A small image VAE, trained from scratch.
Model: 48-pixel images, encoder arch vgg, encoder norm batchnorm, encoder activation relu, encoder depths [6, 6, 6], encoder widths [64, 128, 256], decoder norm batchnorm, decoder activation mish, decoder widths [64, 64, 128, 256].
Data: 48750 training examples, 16.3 epochs.
Rows from block 6 of the encoder of a small image VAE, named by matrix and row number. Each number is 500 + 40 x the weight over its row's rms, rounded and kept within 0 to 999. All counts start at 0. Numbers have three digits each.
After each channel's rows are labels from the 100 images, of 14976, where the channel reaches its highest value: "strongest on" is what is common among them; "place" is the part of the image that holds the peak. Only what is clearly more common there than usual is listed. The data: rendered scenes of coloured solids on a plain floor. In brackets: how many of the 100.
# conv: 3x3 conv (encoder.blocks.6.conv.weight, 128x64x3x3, each kernel summed), inputs 0-63

conv.29:471519420497442462451526500514475507534490527522538513478482547514509436443488476576533549517504466570516464515507570559502501524451474510542484528515478485512515469517507514529641403551449498
strongest on: black object (55); red object (48); count: five (44)
place: middle right (61)

conv.121:513501525486511548491510455429430442523416486572466506487489511443489468431557446493523451500502452524560542495487524478528494571459364512508490501569517541507533520523543540519504480493475536
strongest on: black object (56); its colour: black (31)
place: bottom left (33)

conv.103:399532515488487559437593513529478550473427502528548559478482511494474431469506538577623560454511513510510527523496493518484495522482535498518492491451515480538515486493491553478571539545508510
strongest on: red object (68)
place: middle right (32)

conv.96:533474537494449518537473572455516466530514440478508526499505422504476550490534454469414504470481422456441527520445483499497599533588505543479429504500537530435477487508502465528478512534564516
strongest on: teal object (45); its colour: teal (27)
place: top centre (33); top left (29)

conv.14:541501446516443479459489532469470565516510532512489547495475515577520454512546558468454497492453560481525447506495473458473481552509441432496463531505622443555475454464485536571488475514554526
strongest on: yellow object (51); its colour: yellow (29)
place: bottom left (74)

conv.113:598516534424447521517469469511522548557500532467488562533548512485458586553478542450515549492450475457523506460507461421506506472459502507448410542517481447485567533471512517523471516486454521
strongest on: chain link (28)
place: top centre (43); top left (38)

conv.4:505466560458454498418480589534433483484448543484460530482478501494511518496503486440512561583463550474510464524485421445527528461494499440495455569534545458502585532511485503511489560503549502
strongest on: teal object (47)
place: top right (55); middle right (29)

conv.69:507564569516455501536471508500505413513422547518486474447494520424518549491439535545509518513463515524532411458531503587450486455517524497512489474433511480426479472504471456535563457514465463
strongest on: orange object (53); red object (48); its colour: orange (32)
place: bottom left (44); middle left (35)

conv.85:556502470533540512468486510516513442484567476449514491543551483448472540450496520450402494492481505488484495454422453554573540539536450541521455487520491435479473502492542450492426516556570451
strongest on: chain link (31)
place: middle right (36)

conv.100:517546514519572459528486566446556499464545496503530498475554538487482555495488497562553483491441512511436550531484455443533495462400552518509531523497476506540544439513479513535448593447444504
strongest on: black object (45); count: five (42)
place: middle right (31)

conv.109:416493541545500498518510415527507564485438574559568499462521489480531476478517476573564538510507493473443510573521470566448500528425546517517496484555534505497553501516537530479452545543459487
strongest on: red object (60); its colour: red (36)
place: bottom right (30)

conv.41:487525557518523529522484510529535516473561524451450503412590562516506557490460517518509541473499523509489405534520443505490550511487463457476500511560583533450498418476473483565510446554534521
strongest on: black object (74)
place: top centre (27)

conv.52:499432483558504517530500569478492564446458480465573509547556485481448479503479566450516488479578480467442490436494532482435466580529531459493510540500507446537535469469524505519527432463443450
strongest on: purple object (68); blue object (47); its colour: purple (35)
place: bottom left (29)

conv.5:540453426528510492514450488452507525419551547476493520485493523420503566515509572565502469502476493541440507472514590490475447502532475467462484487499568580507468445493518554551457469487524562
strongest on: blue object (51); its colour: blue (28)
place: bottom right (57)